From a checkpoint of a small image classifier.
Training: soap at rate 0.0016, 10100 steps, batches of 128, held-out accuracy 37%.
Data: trained on patchworks of several textures, 145000 training examples, 8.9 epochs.
Rows from block 5 of a small image classifier, named by matrix and row number. Rows with one number within an expert belong to one neuron, the router's apart. Each number is 128 + 32 x the weight over its row's rms, rounded and kept within 0 to 255. All counts start at 0. Numbers have three digits each.
Before each expert's rows are labels from the 100 images, of 14976, where the router gives the expert most weight on average: "top examples" is what is common among them. Only what is clearly more common there than usual is listed. The data: patchworks of several textures.
# router: router (model.blocks.5.mlp.router.weight, 16x96, trained with AdamW), inputs 0-95
# gate: expert gate (model.blocks.5.mlp.gate, 16x96x96), inputs 0-95
# up: expert up (model.blocks.5.mlp.up, 16x96x96), inputs 0-95
# down: expert down (model.blocks.5.mlp.down, 16x96x96, transposed), outputs 0-95

# expert 6
top examples: plaid; patches: two; spiral; centre pattern: plaid
router.6:124150135199071137103112080141219092111104189090173149153098135137123128145119171130147029144121090136103116083186120099158138119117118152172097144175109126137154133064205161088113116085119097170128125106066147083087135117161169167096152144140108136122135101132133132130098140116161142111
gate.0:166154086131147092186221116107094153115092137166128167190116141187116207133106097150085156129152085172155124124193119104101153139119127098106103118141146115152085158076147120108115157122092137175144112133114123139074122096146097115109080117110150107091188131128168097121077095064076108104
up.0:178143091129135115180194102113097131129090139167131155182130145208131189156135074169100141143155112131163135155184138083104134144091174093095103133163137153184105130141206122146120131147087125169102127123139156136097155101141093092112119101112151114083197105138142104117108116077092047092
down.0:171190177126153110162142097130183060129124182166162087087070082161106127130132140088125163067112157169137130085115139162171072116116113182159129107122122074106075178139110152088149109151099100154129121169165170118151187106126087096118101130126144163056115130113134123138130173112119176159
gate.1:148092142114085152141117124110092096106103138155140145048170146207139112131087145124143136126175103123151089109119077146153130153124126133173161126060113149034120105172113146166178113114103072092126100131147140134094121141150092165113192133151137123091191103155104095182096164114098193084
up.1:163095156030076124189133045129091134144103156168156141128134127207180118136084066137089132153175109105115121086153106119142102170115142107154161138116159149109099153143100113099117094097182110089104115132183122115075130103162151165113090095153118182115088108127125113180127110149103102086
down.1:117127145120123119086123206101130128119169133128073114087137065135159139108165102151076163118146182146140095104175081170099174088141131182133104072131133118100179132111129163119153175115113132104185114076094169157120076103150143149160120148104104180135151177063098109060115160099114100077
gate.2:188158165091140114146109136159174133100063177165093105182148150183097161164149073151145109092132117142115162148067081115084124142106085112086086051138194165106104134098118134120139092134166046143136170114159097154129156114126167122067173132130103093134124174133125155144107120142142164124
up.2:145117109156106069136178141116100106127158109144108111106114084080131163189135176137116153162126152114182088138159176117128169101122175126146134188127116082130164151169081135219119132134100175116114118144129133155123119040138126126108120180148108106094137090156194097075120169203147110171
down.2:149177125112134145076148159148147144090132115118148141125102199109089119168150136136103125128140183054110143115106135138151147042145118121154127111196125153053084116098100155120092155156185093118067155171183122084121109102063104099150174118132146114069122131165152090065141138145147147094
gate.3:149157166109121173182133160140118138162101079086112112142129206140081127159115155180137149087139123099212174121130153155108142178111109108139064120069137118136143154135167193105127133160154149115137197149182091119158170140113122162133200156104113140106172122156157121166095143118126141053
up.3:147124161084114132135101172167141117131133114029129155133128128110224152171132106164159100126121133109130164082127147148131177137171108144146108132137118125112084172151186176124126187152107138072142148084129099144178117090107060128142136101097145111119096059100223141135120134167111175124
down.3:229111115108124118081190090149172133159117075122161161148120128107137092108126131135110174111136098087123132128117168121134070110140142126114162127095105158099105148146127122165168156172171132172156158148073111145036115184159121202094118112129085179128125070149142130189090153145128090149
gate.4:115111150129149090128139109084145032171194121076147077101136134124116190109111141134084138163198128172210131116109079111122154157154110107177128141111124061160097113074125157152198114149145090135100160157146132174114114166115089107084123163116106158104094086133151128155110156131143113087
up.4:124086139114132066106170116080142053134183122118199109109129154100088165131118170136088120164160135133168115120101100108098178168150126094148140159143126038152133131074148163136165114149115074146092149135151107168060162165100085104057120142138086146142085163149186140137098142148147131108
down.4:129097125081118133099125106177084158116164122163121176121157195130180127132118140073102220145095101099136144076130038088145116033129145122131121087175118150093065118144135141102140126131101114129170144103159129149059117150079123133153113172152119146102135147126125156060095118108166125133

# expert 10
top examples: patches: two; checkered; diamond
router.10:177117166160111176155139113096112063177135098137078088147122151138094136186091080168094130108139103123073122155174163118135139158146149138161097117164082097111150153160066199085152147131144094124087160168153140140158173105150114101077159107129218094127079140117125109137084161158087117119
gate.0:103138100208120112148139115129136017145121122145116126149201127152096230077124122103101129138119175135130134135168096073121149115144134124133123134098119034114122151110146122117167161169176096107101073129136134154091122125160085143128114083135091143111122129180151155137133167144148048127
up.0:089158105178127102147129140122137036191148134128123100147175146158101215050129132104095114142153171155161142132152109099116162132134125116139114114088130014133135129098160148127171147195185094101108098140128119167077103128123131138118132085133114119098117114191142138126114170123157071114
down.0:112156137107138156145147105134121150136189093120122089175128130142113145110098081111139136143153135136187120122129119102166135103207168177159133124182171079087126116196067112155146099084075168114120124147143151139169169122094052110186174124116149174082058135086127176136097149139110091162
gate.1:121191117111202147048129114151143101098104075173109142171136091108120081197197072143119098146099152138087123159143179097160156118130146084107117086133128178145117195128133126121066152119152150124146177120099096118106172113095099113101116117130087169189183145155172133117126122115095115121
up.1:098062118118100105199098144104117146185136146109163084117117168177133092116084159151138177097139107111166125119134081091107083133136142164086161173114144156137166088104116124116168133145103114156102097163145134077144085148176142107116184162129177076042089102134114135154100065127142197130
down.1:120147160152185126083132145199109126101161123094100123149080079106157162225119107153112138202178111168132090079170130111095092067115150122117100109160145115132074119185116112160097104106145113105121149131113120138138097113140119129146132142155090198084093141161137147082103146087068065141
gate.2:150131138189073182149149183103122144072148109158111142128081123116123123113069159125134135080154159123121073105201195134108172151131169106160151054123051138104138195130173091154120112172087157061128140114083163140096074153142127124169108159164163144104143135121119112120138120153130124136
up.2:134116090090190091119104096168153154144129115107126123136187138103136109195205105090117165180105102122177163146062057120130088134139129187121098191121170135177117066162087144162143134083168121194135118134155089088148142099115097117113132094114108106106099106076143172121136128111162121110
down.2:098114054127153142145133100095152151131129149128088119127168156153113086149144174194113209135130102134171163044070111164154152111162096149093144130165142085169174185122129085124128128108133128097111086136120157087086170151123062110169152111123162084178094158163173117108152107157159158128
gate.3:148156123160102157072086137157177132154122143139121146133037032115137105158115105154186133144127090077137143124129127117155101148122106149133078139086134199101156138136160188154129103099052124124132187153093106088112080159139115147104162089121062111075130072141111115133143139086166132123
up.3:140137129134123118126100152200149119118099116142126166144088030103159103163132050138178088160128084088102134133139126092152115137134091131156055148143132184108180148157104156118132136071115119137079181160057115094184092149141128116076169117163080095084131097129165105118159127134123088118
down.3:108089106172131073064163171199116127176170140114113102158156099163133167107103070159144160119169111120117111103103163205184153089123134188115135070176165144141107121177156112103119149106115174102124159108090125109116145184154150176173140113107101123117133125104075159094172130151152180131
gate.4:148144175180132131169156161138177158128120124121094135172097069125092129151078120165095049127119105142138122175133121094151114099152106171102096102141120195152141115152091119170103193198186103066144141147069116070163133097166181120134126143136069105085116131140106088174144143143094138119
up.4:112113080104124146081119116142089093116140125116150152099128200124166122085155147123137188123114171128139137127082170161169171137110136065144180151140134084071149101126160140088137080101053175178089116131197145144068134152111127164129183096113159098146137117086130157073114104130185117179
down.4:161136179139121160152166137168150121123135159144054112125153114161067094209160140156151110117130104082117164157173129179157086140088100152077156183086077104132190158087125166132126163176087162158158185132099153146192143086148120113132129096143128147101112109120155127092166097182123109101

# expert 15
top examples: patches: two; plain; centre pattern: plain; scaly
router.15:046102127089116145167125107134162155171134142138166121113056195142090084076108168091094183064145107091174154138111105096181142120106146107066114068138101171106122126138098128110131095178133158104178156146091173137117136113104166122161166110132135129174100074120061156119129139124111158111
gate.0:137124192079093124186061139145119106111124144144125129142149159121103162140051101063126133109174137101108083117198139109067164087129148084123118137167110124127152189146166110100069058067146116113137134129170127116132121145136152168096087102157147130091171119098190106095102121083170131100
up.0:086105146112173076109156161134064088086110130118096125117081098140127153129105101107118154124123140155119113093162161102167079127155188084137082158130136140103107158116131150034161106181112112177189128162167114121125104135108142079139129118166076152088128101132114087058084071125150153196
down.0:130056131113160160137139127158129095157115113035168083095137170164071106193142129167093140102167135055105092106141134171124084117158165159136106122160111138156136105132177153090124162095117151180140150202133162135121149099091072143155184126142123105060128106108112130144151121158130154179
gate.1:140163174169124088094135110064130064102118110109152120112112125105085172087169135142124116174086127109141142166101148126116158117155106142086082173100118081108086084162129132184111094176090146149104115147120171116184070142136106136119105093113120192140139155144228152103170170092135137068
up.1:151179117031120118124112150110172132152090140119099106116125106106156064182098147143159144106126104133096189138133139112129142150107088110128086198165171140094171094111143091082135170122120145171100109136115108196142135146146165128100118077132120140103118146130178123158142170127118144000
down.1:132151087216108080167125167102156141197127164109147083128105090118155101192139103157126059151143068149170121100135116139166120167147116148222116099141124127129144129097096115115150116103148166085162159111075154180170138101148195143114119153126127105127158161137133180113123185098130163102
gate.2:131156132161116149127125145136093148204125152124075130139132143133142111087130169191134140110081187109086094108127130157166094176144112097135119138065140082115148140130125218155132126116186149134126140128054158129123137116075098143122119029132201092097138118143139077080109137145164098076
up.2:079178135174099152152112134115084158224149136146087120093116147125131085099084156177157145157104168100082144119090079191159128163148103133133123156064134118118146141104104220146110117129179144087148111142081103151116112141075138119147151110138171086076130092119101103105100137165096071149
down.2:124070160173129100085091178169141150102107167126135140168065133144145058149108128095084129118122113152143137088144102144116157118172112079156192134112131171155160136185209127161120099103129152143099100121159121128175181108112103127060090155133136132140120135096202049166132114124080153132
gate.3:147081109108165107112080146166070105153091162143128155135158104117088117147095129157101167123191129150164140110153119111116107167147175132133157132072138102110127144091138141097083126216099186085179111109105153064081167142080104091113159139079177125128085105165144138117146148137103167043
up.3:133053063145104083068057124149114118129163119126128109136071121181103125164180151076139168215142126157112141143126208120150093155094166130127134069116128142155151152113150093099083094108126141112136093138079179134064166156127118105080108134128181153083118129146096123133091123124159142115
down.3:059092207189152103101155148175115105089157127141150139172090148167092129090129101149151109147135150143112184098098086104151125162115163145100099120169165174124142056128181164083147123142136107077108122111153130149150091158120151156079170141072143116156164173140116184164145137152173086085
gate.4:135161134094162169166142153149130128143135139169154119175115126155119138127155160135111106058164106122112163113144116104141099118092169165067121070152109117080158127159188151142114149137163100137103127165107184158133123086172108100169052167116091131119171126157122084132070034151158044124
up.4:137165137110167137177152116154076127121133183139149134158079108159111153084108152132115143084170100078102153082079152084131121076098147165106085117140127133084194132156132125105102128122148096122092108159106183148107116091102123095160104088152110101089151172129134091106058075102199066193
down.4:124111150137127163135095137170098153089089184181146143162197154173175107146157160066144088138149097138103169123177096180167113098134106203089089133135140090128192145136162142101103172123131126092122138115091099169191090156136165124148131150106142118128081132082193080116075126138103101106

# expert 7
top examples: patches: two; diamond; centre pattern: diamond; dotted
router.7:172185104124121116088151087121109132094140149085140136138153118078160164184108077132171127167102167103126104090154147161132159112143215153139057149101186090084155134097140113132187121170130191096125108097135140114145149146141169057110148147107129179101100117095066094106115148101172141166
gate.0:081109138145096138120119101103086030121074110125128128138075089144200087145162120100128175098097154057139101112086160113107179169156173142151123104096149152156142086132160159138143085147125127107092097094119113177157142125098127189170183121188091094100120135085128110130102117154137162072
up.0:137102143130183176160138114182158167088160158131118149169157204120062157091107132124159079114181133168135150144175115147160105119093106106130128159171150079057123092126105048119113154079171154091130175141138119094113071133138155129144057095145112126099105108180140123118115127127082078132
down.0:184130092151163111193131161119085146132115114152177151109155169110189102120105100153091119112158061130102132134108129124158110154200097090074107085145129171188118116169119164153159105149080137132105172123055121154125199145096116135065095102119120088128164093138166108151118119156079097084
gate.1:119176092122112062148105116098180139139136097129162111101129139133060116193105163090146088124156041158187121168134128146138164091154123115151132116211145038125122139102124066134112142134134136135129147138122156111182073174100154157175130145135093099131180122135144079161157167175120129126
up.1:146162081087126062159101140104154145132143094110145112095113171136093156192095163099148118133163049141195143170130138141150161104151129144139114112206173036135089157105096090139104157148165147148138127107127132113161100195074149148174159125132110127107180114117168091159142165171157139143
down.1:168151154085073104052126118108120142098170100146175090194132104095151087101144119105101115101107085154145132102141144172081139185117100144203088077140116100162087119184183147148099114159100131146127122149105159116103171092123107109110152172133113133077124142133156157149151099050110153196
gate.2:153110165124117137144086097149158145111138192164136129122098174120166099183140157102124096123130112136130169096175109134152158132140118129128103164088153077172105166097146147040155174145152095100171117113161041156132125128134086125150185111088144125139167126106131101065089128218173115074
up.2:122159150125099156143147141096137114158140100116117133118170135122116124102135125102093097168145160133107083173115143086168092155141136115095146169104091178106072143132130174191119090135156141036132134176167198144079095146164153119063132082145091139108108144101140154209124089032125111134
down.2:109169136121139141124131186054142134173168088149161144132112108079112067106164141149111066166123160140093135117139113087100167073166155108127161111086140136112145198146062123083160156231144142151109111104181110111152108128164183124149130089158157141113130103128136160079089143118111168096
gate.3:097132161189126147120131146141093120166136118124155145170140105138070136178163106107114125154161160109110156129111151074165127203114148085136111095120110098138142055131176155109079081099167135096141079109102161182142102157186136199146111135126076091089072117149151107086102137215144102118
up.3:139095117081138056083101123158162157147126132171105115102071150115197104111098129122121131111101124136132143100128101184110145085151095123172145173147109165139122160129120130198187158152115120103084182168124094080149164096099176142148179072111213145176144107116151130207141132111111130105
down.3:146120173121102134168111122197118128158118126122121111148089089067134141122160067137137108114114079150156101107098170065176148113042139106191031152188158129112128110098168112149105136121110102112125158079107119085109087082110184105129089088154135156086126101138143117107098091134082152147
gate.4:132099178109135095124134102170165114150117113126113134150089114150043143105140177121080195031120142094137147171097086084124135118106103182165144155147064149155159120167111155095117142093145123187110117143100182142110109152154093120103148162122137100177108129121121165074104209159143149169
up.4:143117094146106139180095186104069141166156136125136130130104155163098158165127172134084166181072159120127066115121106116129110136109132189125115144110169154065097131144130135121114192141061111143140075114080139189135156085137084138150074094174163178140119111131161120158152048099118131088
down.4:171160192129132148103175117104130154102104115147085135074134093163107089134153141153108082099200051107104100109081087182118109124221181106098097124135152183147142170131081073176152162126131140176169122092136168088121158141151112140110103151126095093141136132110157096128144081152141098117